config.toml
encoder_channel_attention = "se"
text_encoder_head_dim = 16
text_encoder_parallel_block = false
learning_rate = 0.0016
Rows from block 8 of the image encoder of a small contrastive image-text model, named by matrix and row number. Rows with one number belong to one channel. Each number is 128 + 24 x the weight over its row's rms, rounded and kept within 0 to 255. All counts start at 0. Numbers have three digits each. After the name is the row's rms in percent of the matrix's.
After each channel's rows are labels from the 100 images, of 14976, where the channel reaches its highest value: "responds to" is what is common among them. Only what is clearly more common there than usual is listed. The data: rendered scenes of coloured solids on a plain floor.
# convs0: expand pointwise conv (encoder.blocks.8.convs.0.weight, 256x64x1x1), inputs 0-63
# convs1: depthwise 5x5 conv (encoder.blocks.8.convs.1.weight, 256x1x5x5), a 5x5 kernel
# convs2: project pointwise conv (encoder.blocks.8.convs.2.weight, 64x256x1x1, transposed), outputs 0-63

convs0.215 094:113125146124140144108119112152142156111123158122105174126164118116143106108173131127167165086116132092142134108127148132136116143136095121074108110140113142127094142158145124096107136192170082
convs1.215 104:102104124128138117144146120126139129127122113130115099101108090068070096110
convs2.215 070:133128170155139130132079155109108098170110112115152128149108150131079181129113114140168125123155148089160116124128132098096107134114140142109139112158122128115091108089113134147077160131148160
responds to: pink object; count: five

convs0.68 100:173142137122137155122123155121120063165135111129130154178134149102154145091104136160090114170119096113132126137115124086167130151121089139135113100132117168140092128094146140130141141117091106
convs1.68 095:154152137119083158164157112092165144131114116140109090119118100111110098137
convs2.68 083:128107138145091125082107135116113157107142098134140147138088143109108159139102147165152143162110087096111127157101140091129128160133145102158150145119166143101153099100093145140093113113163163
responds to: blue object; its colour: blue

convs0.248 099:110158135087115122104116149147114127148153141139110159110133160107128150112128116123107136129115128127151133116161160123142109164165098090090168123157120123105090135141139162102091144193118069
convs1.248 087:124116173158134154105128150126175139105103131144142092092126132128100085109
convs2.248 085:134097115147109149106105120115066090175151125130156129116103127126137156113136149161188092082114162106115114097125127117089108131137128097149170132128139134146136148099132148145118166162139108
responds to: black object

convs0.161 098:164102136142119137140155116115131150131147135065141108049129132160074120161132125130140107119152135141126149142111152150118106068148171130123119156114134132157151123139135127125145104125120182
convs1.161 101:091099136098129079131142131116109142109142106123152164151102129113134096078
convs2.161 093:127131141147135168181143129153125134165146163131133096145094113172157124100134122117140130130139096127129141092144144093114092126132110152123190099112097079169118149133116149142144087106114102
responds to: green object; its colour: green

convs0.223 098:140141137147155131090150103150151111072128107147166112156139117119153089102133150155164129128121096118086102129108117135108156108110091157150076138109142153107094142135135105104114144115121184
convs1.223 094:165155148173179148138119142169133119106117146131118115125135136132134166172
convs2.223 093:141129099082126092127138093131155163063125152131105099137146179130149069116163145135077127152136111124112141150154139126132126131159146112163098156137128139095139126122130083138143107117139127
responds to: purple object; count: five; its colour: purple

convs0.52 097:123115124155123168106106112137171134106141158115137163134160080148104129112135135125166168131119142133109096139126152151138137089140111109112086158063134141193128118121167151125123117154143131
convs1.52 093:103096113146178116086089115154139104098106137137109109135157141121144149153
convs2.52 085:125161130090098127130100131135157100113113144123161081125117113094101095116102147128109150112103129101087145110159152093127134172102124093150125159160141069087108139123153135134106154148112139
responds to: teal object; its colour: teal

convs0.250 099:105130110107096122151100109159105134142159121113135109115137115137069146145098111115103100171109114156135176143178139154119117123127127108159151127120093128147177122108135134152173073125134154
convs1.250 110:145120130121149140106100091135125079090080105128093092092123121136130136136
convs2.250 104:138128095136136134112139138157123126091112136090153126124150110110107115135114096132150137162140137117140090155193093090139151111144147144083129110118087122135082126168144106192116160129117142
responds to: orange object; green object

convs0.125 099:130125165097135112108179138141136104115155145139177111126151140106125113149107078133146117158081135094182163152164144134109103160123142107118127094159085165112135133152138153112113137125129131
convs1.125 098:124108113083083145117143112127143131160136131122121143130118104098104079077
convs2.125 062:126144106112070156147116185149162123158102145123127119123164169118127095143116098128145078134130152162134136123092078157151127108108140123136139125121131166117115080135180128136145146134124115
responds to: count: five; count: four

convs0.31 097:166156123119155167123115144125119080165112132121112149139130140102117170084077120113098141170111103122148095177120133117160109126150112110127118105108137139154093084118139151122155153144092109
convs1.31 095:156155128098085152158129094094146148141105095125131122100091120133115099104
convs2.31 076:108118126141133134106145115128106115090148085113081172092107127110135157111097161110156125148077104103106118127099108111158126146141125118140125164105146185145125114101089177137123154115126151
responds to: blue object; its colour: blue

convs0.192 114:107105142135116124136125159112127147178130174125105203127134137113161138125167134129129148128135169126135130093142121077153133155122148121125152133150125118122149138144148142136108118136197067
convs1.192 094:098119144139105108179159166114124176152155125117156146135112094114141131114
convs2.192 099:145151132131119151162148132160154120137139179091137086141165106175160100111137116151112159124156153138131113098139153131157113103144128160090123098108088119152114117169177109138141107124100129
responds to: red object; grey object; its colour: grey

convs0.63 106:121147060144150145127102109133107135159130140134086122104092135156123147121150127114103125105146143167100107136102098141155149086175150143160131127086167093133127128145115076116127129129114164
convs1.63 103:115110098141143083094127110104102115149108104133121118069101139150108109104
convs2.63 111:133116086109149137107106133124134149105082113168077162097136165119113116141160098108149093134165154157131102137109102139153171100123149104146118096115118164134156105136128105108160153154153138
responds to: black object; pink object; count: one; its colour: black

convs0.119 095:153136184096113113091126151144137116115166109142173131139162134098144140127095139159121103138115118100147172114130159106134116150112109102102135112143099191117106116093171159093119123140143121
convs1.119 094:107151174181178129134134136158126129144137143123121138166146109127153156155
convs2.119 088:110117119122170072137156101114144190096129112143117136147144167150170120127106147164097111165131106144096138131114107142109115111149129128123105122128126113135161127114131148107154110074166174
responds to: count: one

convs0.14 094:105147123116091135148096109121119153133130151107123171065122166126146135113173142141135146122157147130130157110152155123118138151151152101081133172139147100130142118125112118127092151173176088
convs1.14 112:107093086073086117100117113090126110126096107140137118115125146155127122118
convs2.14 074:129142096107127151062114118092136113121109106128105146132176161083130127105110129163122142142133143142118088147113112104159161125195147152120102154116138145109116111136131143147141170112084119
responds to: black object; its colour: black

convs0.246 102:132149145152149150120126110134087158127108101085098130138152126118192129135163187166148119120171120137111171083118138076103153130115118124141130135131125134098116106117161119119148090137147129
convs1.246 111:135140122125152133102089092138140081092089123136094097088131152144138134134
convs2.246 135:129144114118140142156152128159118095103148129073102120154159125156170134106152154129101121083118136150127103078128133131127135119151142164099123120122092126176131120172173134126141161132073134
responds to: purple object; count: five

convs0.168 102:108095103131099126129138132123121160180157169096125145048123148151092135159167106122137117119151182139135120146130121144143127116181170129114141140132130106152164136141129121126109100147135135
convs1.168 109:117150122108127143134143120142151128154118146124072102119118090072088104114
convs2.168 107:151103133110164119112098075103101099112159118152099171134131155139101141094133143105112104073148174148108126140087119142117138143175131130155132103163136144130145135128118117127106173123100155
responds to: green object; its colour: green

convs0.122 107:089115144156106112138131130122144146100119137124128162156163118120167113133149143129158160139126181121131130096164117126083133145082132131121119132139116127139148155144137140159121118121219079
convs1.122 099:134130114117163124145153109124095114121123093111096088113113123081072117138
convs2.122 091:121120140107140106105107122087128136108109088090116158132133115090125135082107141157147101155116155097125128129091121137134099166138085160102132146147176109126086110124117137126103140119127198
responds to: blue object; purple object; count: five; its colour: purple

convs0.86 108:138073158160117141119134151114140154164143173114110138113156118124116165149140139108139121127147143134126174073131179103156128116128154104119138150113125136139155108114183148125123078136172111
convs1.86 091:102128164131129132156178152123137155159153133131161173135109109137166128103
convs2.86 096:122181123158099148151146132129145116166117158133120133142149098157117106062120113116147178129142135133135120086142157150146111142132090127106163116125097107137090156135164100128129159080110134
responds to: green object; grey object; yellow object; its colour: yellow

convs0.182 101:074157134135110117123091131143103143130111128132091180148118126113154155120154147114092157107137143152110136076160123113131157158132102110136192136133108116104146130124144126145119098145163073
convs1.182 105:104069069101114106107123129126103116138113115120125102094123136125107103152
convs2.182 096:156118118154111119068062133099103116112115110119112144136136134068139125158133130116121121160113149141113101176131112120121142130156145153116120166143140114077089107120141137148134174142093107
responds to: black object; count: five

convs0.153 100:092145153127117124117116120148132145091121168137121184141159102103133150123122116092126160093109162128136146096180156135092129145121115091098159114130112134111146111137170161134102116160159086
convs1.153 110:139138126108107134142133102081126145136104091122137126095065135131105111085
convs2.153 093:145144159154135117119157123140082098118133144090112113057084154119115158099129138173147134123092144101134120124119097118141124156080103139105131137090147152158106127140109156131138141122152170
responds to: count: five; black object; spring

convs0.90 094:197138139130117141118145161112138096142128079129143126177099143143135131113111155179100118170136087145115108135112122127147144110105116135132099139119150137128107110074133137139146149088073130
convs1.90 089:144144124129130171131095110119162128093098106141128103093103135153179155115
convs2.90 089:108149097098088147120123156132131174103113108123123101150160146129145116119085154101136128183108103117101128147120117138150124130132184101120123139142097164099157120084151165141132142102170150
responds to: blue object; its colour: blue

convs0.188 093:166138107110143107141132146120110142092113077143124041136101120139098131144087147135112091144118075133133146161138127158074111121079125139146143131134127124109118125115099119143156119112130140
convs1.188 128:057090129128102064097126135125098100132126121132123119129123140138129128117
convs2.188 073:145143150101168135124150065141161142132104147171122126110114171136130156150141111151082114120152108153112123118126128098153141129165119134155103127113134107134144099135085164117158093091123177
responds to: orange object; its colour: orange

convs0.207 098:137085150123151114105169156149180122123135153176133142155131130087159102138143097123134121094117108073152105096125140098152099155126121128103113114154120140115109146150124122107086164097143101
convs1.207 108:126122142101098152118125136128143136128133132121041081094115119127137143120
convs2.207 097:147124111203145130145123146169102105189118140135129100129124096166141119122136097132152175128136109150175113129157157138138135097099145107126148108099087124133128133119137118128123117146119071
responds to: grey object; count: five

convs0.28 097:124153115129166169094125097164124078102126130139121144170140127103149143062117149120117133150109073127119099133123155116128137128140076121146122122116115157120092089084142136115124135117091150
convs1.28 115:122122119062075106135143127066112125124145103127132127146140135119105113131
convs2.28 084:132157125157106153130112181144099059154119119129119147115111113109099152165124104155146123128138122143170093144152104089147143119125103128126127117101128121150105119164135153135126145142090059
responds to: blue object; capsule

convs0.3 097:135105158145122125126141145127125152105135084094138144150145150136194114141150201194127127132171113135100134067115133113123146148091107135116121159141134135108122152113152126129117126125145110
convs1.3 096:087100144137127065096104132154109108098119150160141101118139150149125128119
convs2.3 079:102139120091128136147148133126107085198138099092079152123154127138163116122136171165095132137093116152136092120119145128116130134154097137124070148106138109143124157132145117126121151135081115
responds to: white object; count: five; its colour: white

convs0.23 108:146174132135170163117109128143108109127141095134119132129142147122149151074127153130105105135135100122114130127083109090144141107153078121138116113109132129120038102106161134102134125139092133
convs1.23 110:095085116138168098096096128162108110110131147100108111124116087125148140113
convs2.23 086:161111170099145105138075105121140173142136125187152135144097125140144079122119149130114123119127124122096196145117115158102096136127160117155126152158145148101166127116118138122122117121154101
responds to: purple object

convs0.111 099:073177121098097117142056135140105148133142125135120153121116127124136152115123130113095133141130134128138157131167126131127126153121093089090175142140120111149134143118108132134127130179170070
convs1.111 099:084094094101092092110112116102112107098105106131131101092117130130112107136
convs2.111 073:119120099132127094072142085121121158112114097116137155134151168096135137137106131094105148175136121148130098175127104100148162107183155155134137143129106144125124104129108136146101150102100163
responds to: teal object; count: five; purple object; pink object

convs0.60 098:116118117119098107146137119130150111127105125162163115168100107122131080136121099146135147140095136124136109150132106166119123146075123187109097095132134127147139170140073100143145182108148137
convs1.60 101:135127128132162127110082089156133116066097145142110086119127154134135121121
convs2.60 084:155104163123141121125128118130129112132174154127152114161115177141140182153128108106117134134148134097131129132183145108154107129144126178060110103142108095136099143154119127151085114110104122
responds to: orange object

convs0.73 096:092143121118117079131095157124086166148119138159087127134087100120119162130114129074080123124121132145139128112162115139127130145107141106128200118152119109113154149131123126136138107142161084
convs1.73 099:074076087103108115113116110125121105118108114109099109097113137119105104124
convs2.73 068:157090128131163086094068070133107139115129098151137157144130146149117147120100149112119180138137137119111074135120115108161138121154153127146121116129115138131163098118111129115113175119095153
responds to: purple object; teal object; count: five; pink object

convs0.146 099:147149127099114115148139145082107115108107111088143126109107174133152143126141155157124122133184108170112147100142150110115159124116180118158148162128154114074154091107118142153112146111111139
convs1.146 094:114115163132111119122150158150129073109154176106098135167154115122145122122
convs2.146 110:141094168149121122116121072103120134121158138102108123102104113126142114130124162121101112155087116070114158136130143122156094158133096108127113167173180144125124149105094147106129106119143157
responds to: white object; its colour: white; spring

convs0.147 104:090107108144115142108119115147137146155149171121133160084122112123112125133182112121141140089118207129117119114123132137181152114200150131117122125110133134155149149142138124095112127150151133
convs1.147 105:137120105118127123106084094122115095081082114106095089096124134125131120136
convs2.147 133:182146127113145119132125107137163146123106198113121073099157140145127136145145096127092140094147188142120142089129130125087114125111121136093114108134109112112101111155154130124153123149116164
responds to: pink object; count: five; white object

convs0.136 097:130118128131139180114117102132156121124163146122143170102163109152085152092140131111157152114128135128117101145113153148145112097174111107113081153084150145187122115102154142110116128156105140
convs1.136 103:091080102114148114095087095113131114091091098139123127143144131116135145143
convs2.136 079:108162160131126149147105150127132093161110136096133086127124149117113141105099141160138104134091133098101133103167133109091112164088104097140093150142143153116099167109156137152085152159129105
responds to: teal object; green object; count: five

convs0.155 104:090107140151134126112146087147128168097134169097110148082155136134126114160188119122154139071150166118121148086121127130116122116162148131136139133120115123117149124161155109118097096157167134
convs1.155 104:134129101105105145150133109133124145151121121082085102095104094091107095118
convs2.155 108:161108130115157153074084125099101112144119081149131171144120184097125133090140136149143098131131153135132117160076100136118122142167130126149132127139160124102118094097117148140112166117114141
responds to: pink object; its colour: pink

convs0.140 101:120141157150142145112133115123104166166101152071085161114151140115161136126158160140148157119157154123133156100145175092114145138119156111113133144130121123119133085125170135122115112156167084
convs1.140 110:147137116119151118100098089136110085102096126120083084097132144129106114130
convs2.140 112:159138147140142139155143122184132108116153140085092128169148147152154140113138123127118132111153142147147113128122121130139146117137158191072131097127087145148124105195150126128136159126095146
responds to: grey object; count: five; pink object

convs0.56 100:113137172137140106099160139140135097108109173111123167115170160068154144125122115111125148146132154118156116134159114124117107152143146096179148102143109131093139099142177172138114130116111123
convs1.56 098:107092125081099123111111115124134142101135131089116141116093109102163097091
convs2.56 155:141118123116134142101102139110144110099103093156156170143146153074123144126129127174135125143137154158117161146078079122145145139143148129155112157153156114081122087133135153135166168114125138
responds to: count: five; blue object

convs0.200 101:100139141141081124114093135131138157084132139118132201118132130127131162111145145123116181097141156131113131085163140139114139143156110096091155150125131128132136134108147146135114114189153092
convs1.200 108:149112136133123144125122120097121120118107076086114126109088096098096108087
convs2.200 073:143156156118117152086106153106122087143151139133125107169092184101143110127123139135152148118127147097145128115112124132097091157131118168103142124112162113139089082148093157118099119128079114
responds to: black object; count: five; purple object; its colour: purple

convs0.181 098:124162103110135119139136118147071142127108118112106111080090189151125138142157143135108112089161119140107134132115107141133132122176140147146152115136135086087109135144088083106134139143097160
convs1.181 093:110113153097111099144152152131127152136192131128143159159108111108144102102
convs2.181 086:105145167133129122157162135157140132153141141072179111156109098127139103129124143143123150171128094104112113139149157122144102143117118161104158135137127065163105152121116166157111098100113136
responds to: brown object; its colour: brown

convs0.145 098:101175127113103131137107102144090163157108126094115146141107116115139155120113140150102141155133111140139178174200155155117139145124136097131159132124114129142136114101111125138162140175164100
convs1.145 094:127139167122123138105106087118127098113078117083100132088104110120152129121
convs2.145 071:151154138154096115101144150119136128151121167122193117118122118130148091074058108135152169158128154138119122140153114115145143095126114143123117127101134116115093125171108111173145110123119110
responds to: black object; count: five

convs0.26 099:147151116097124101158138133078133119099092143135133122095097164151121147122124139107131154118159138156125096148129128139100115125130160109135137154113206087114134108124094124156100166111079143
convs1.26 089:115140164121126151169139141135174161095107115140155104099129106104113088131
convs2.26 120:141119152123112134099118126097076107139178121094137125129083103116155148142110181131131140113079129100091128122117111124134102144159111147124127148133150092151122146112097173164082139087123125
responds to: its colour: blue

convs0.79 105:136099124103097096171143151118124159143120105138149101138074126165119098165118119150106123121125136132148127144129095167125124138102137177101133129156136110124149162150053082150147145128136117
convs1.79 092:165166168163121158155158151141161149155126144152138115098121150150117117127
convs2.79 089:135127130148056141152091165137134100162121109118142138143092095114134117141089120106144130119149152135142132145125142132101089103093105141175133116105152121124112096146104104092132086177103109
responds to: brown object; its colour: brown

convs0.187 101:158156145124138135124133122074129135117081121113119145111122141134156142107139172132143171122165111136140120126156196126094106153118144110108122163116160122107099066111124151147114173134124098
convs1.187 092:123147172123118131170147126136166131086124170154141128164146141135159161134
convs2.187 081:124128151130094133118090150092108087154145125087133114124105130129133137124135159148134123155083156079125132095127160127109080153103083107135132145137163138109104174080159102132100127127103117
responds to: grey object; white object; count: five; its colour: grey

convs0.10 094:168098135130133112122146134110096200140080130085081113135105117154099138173130136123133123110159118147136143121139146153109107098107158138114139167122137112085136095135117129154150118141162087
convs1.10 094:108107137090099094134144143095123153124161132131154165134104095109157090111
convs2.10 084:149139157127099121177150115170123130171126137117162102161110110177144112110118112146132184142161099112138099118155153147126091113114127149099136091108088093158108134138129159130099111104119131
responds to: yellow object; its colour: yellow

convs0.205 108:106117132125111128130105143126131146128121153124122214109137168114161139115168140139119158089151150123122137068141151102158147144134128106094142135128128129133125133111133134135112129162183062
convs1.205 105:137109091120115127124105090069115120122115091119104105098101121098092125138
convs2.205 094:160154156136102146090120137128120107173121135133126126173114165102122118128108125126145137171139131126144122167161124106110129148158137144080152140120115114086072098121116136172089162106087105
responds to: purple object; teal object; count: five; green object

convs0.114 102:099128143161120134126115117140114149101114121097126185144166131106172143116134164144125138143156128137109152059152157094105161133109127106144142150127114142117138106085186137144141109124169103
convs1.114 107:131121117122097118134130109091091114134109100075086119107127110097087112146
convs2.114 105:142134175129114128085108119093142122142134130115109153158127160089118135112140121137131133165133153090130120183152133118104117159167087157097138134149155128118051119130122125131098138112082137
responds to: count: five; yellow object

convs0.224 095:098144101090107084166106123118099139139145138173118104103081128125101158127088107079085084131124123136129151117162126136119126153103151106116180132152125107131157150116084118135117126124139110
convs1.224 110:067101114103097086086091113129128117136128145127112109100122134125109114104
convs2.224 082:154109110101159118092106068139123150068142132137117111129161148135139134151152138163101120095136144138115112126088126107154158122148194086134106119140125151104163129123126127133150170132104147
responds to: count: five; purple object; teal object; its colour: purple

convs0.237 099:093130152168116140118127115125115153103101125086128185135145129106176148134157171155148159120157155130116152083149144117112161142105133106137142142124121134110142124105177146141125091134179093
convs1.237 106:140121116119105123128119126108095114130114097078092121109108109077077111120
convs2.237 100:132136179132106146087105121097134110159131124116107141157131154113128106138149143116130125169126134093116119162156149133117116170167091156104143139147158141105063123120121124139079146106075144
responds to: yellow object; orange object; count: five; its colour: orange

convs0.234 101:174094137144128115131176144093140117138114153120133111143142134121132132148115142122156131144138129132128133116143144117110146114093199143192125136126124128091170083120150147146124120050126146
convs1.234 097:125111090105133099128137123106097140153145097109143158154094104103102102085
convs2.234 127:168111120134112140165097097166124120160116139121111101103124078144134106079125115161147154119154135148127127114145134112146120082088160123149138101128109138130142088161140140106151112192118094
responds to: yellow object; its colour: yellow

convs0.85 100:131093125142111106147132192105127178145114121133097143151115112143132148167125153125097129096155115155121123066143129127150145116103147136139162159127136103108157136117128116179155113128171083
convs1.85 108:154132134124131145114093096115147101095088091151116096106096147105095109131
convs2.85 114:127147125109111113102138159082143139145163143112104115174148162149164116112102163135153136161115134132111121119151127135136106122213105141096129142131122132131104142115138117168098130093080099
responds to: brown object; yellow object

convs0.197 106:087153116124128117129115099129140088121113201175127154118116121097147130063146108088156149125079159114132112130142123120110130156104130126109137098125126132130127145150114143109087179141149132
convs1.197 102:108083137113094119145161151090103155143145138114139143151120139100109087095
convs2.197 107:125130142150146106168136159195125137147103131101143102144140103153148090159122109186165124165142100139159136146151098132112139097095160136103142104123096090117138124148154141149150121130147111
responds to: red object; its colour: red

convs0.167 094:113156118105106111141089124163085161123114122083103137119114142141117136142117121145086156139120113148152169165195142165103102133126108112112172128131124113124141115143111123143159130178155089
convs1.167 104:156131134130158137084101104140143091107096139134085094088131159141129136141
convs2.167 134:138121133155110141113115144150112108119144124091138101146117100095149163127108129140158153182134111111130114173171099081166151107154159139123162150113120129128109099142103125196131109149111102
responds to: orange object; brown object; count: five

convs0.253 097:128123132119123111129127140160097187113125113085117144115101152151101121172137120163090157110141131139147137140152108195116118142149116151121151132135132097093143135190108096145130129170130098
convs1.253 092:145137157166160144120131164179155119107135176145120127119156146149153134143
convs2.253 100:102126128154095170150126154135115069121130089096134146124094108100092158124135122113147116138128106112160109176168147076143135110108118120152151141122149127148119122144095113127132099178127085
responds to: brown object; its colour: brown; count: five

convs0.220 103:139151090111129147158118090118100140149135119112139113090084156187123129129153137145124119118158130170097142136097140134132140099166152160137120149116168102134134125112092073104120143118111178
convs1.220 106:139124105125147104111142087131091153129135087117119156123120139114065090135
convs2.220 125:115183102160141140171168169152138147147098153144114121129145156166154126119141103123133139141159105154143093103147120138130141083138141131116115111108081134174132136127168103138169128122124084
responds to: pink object; its colour: pink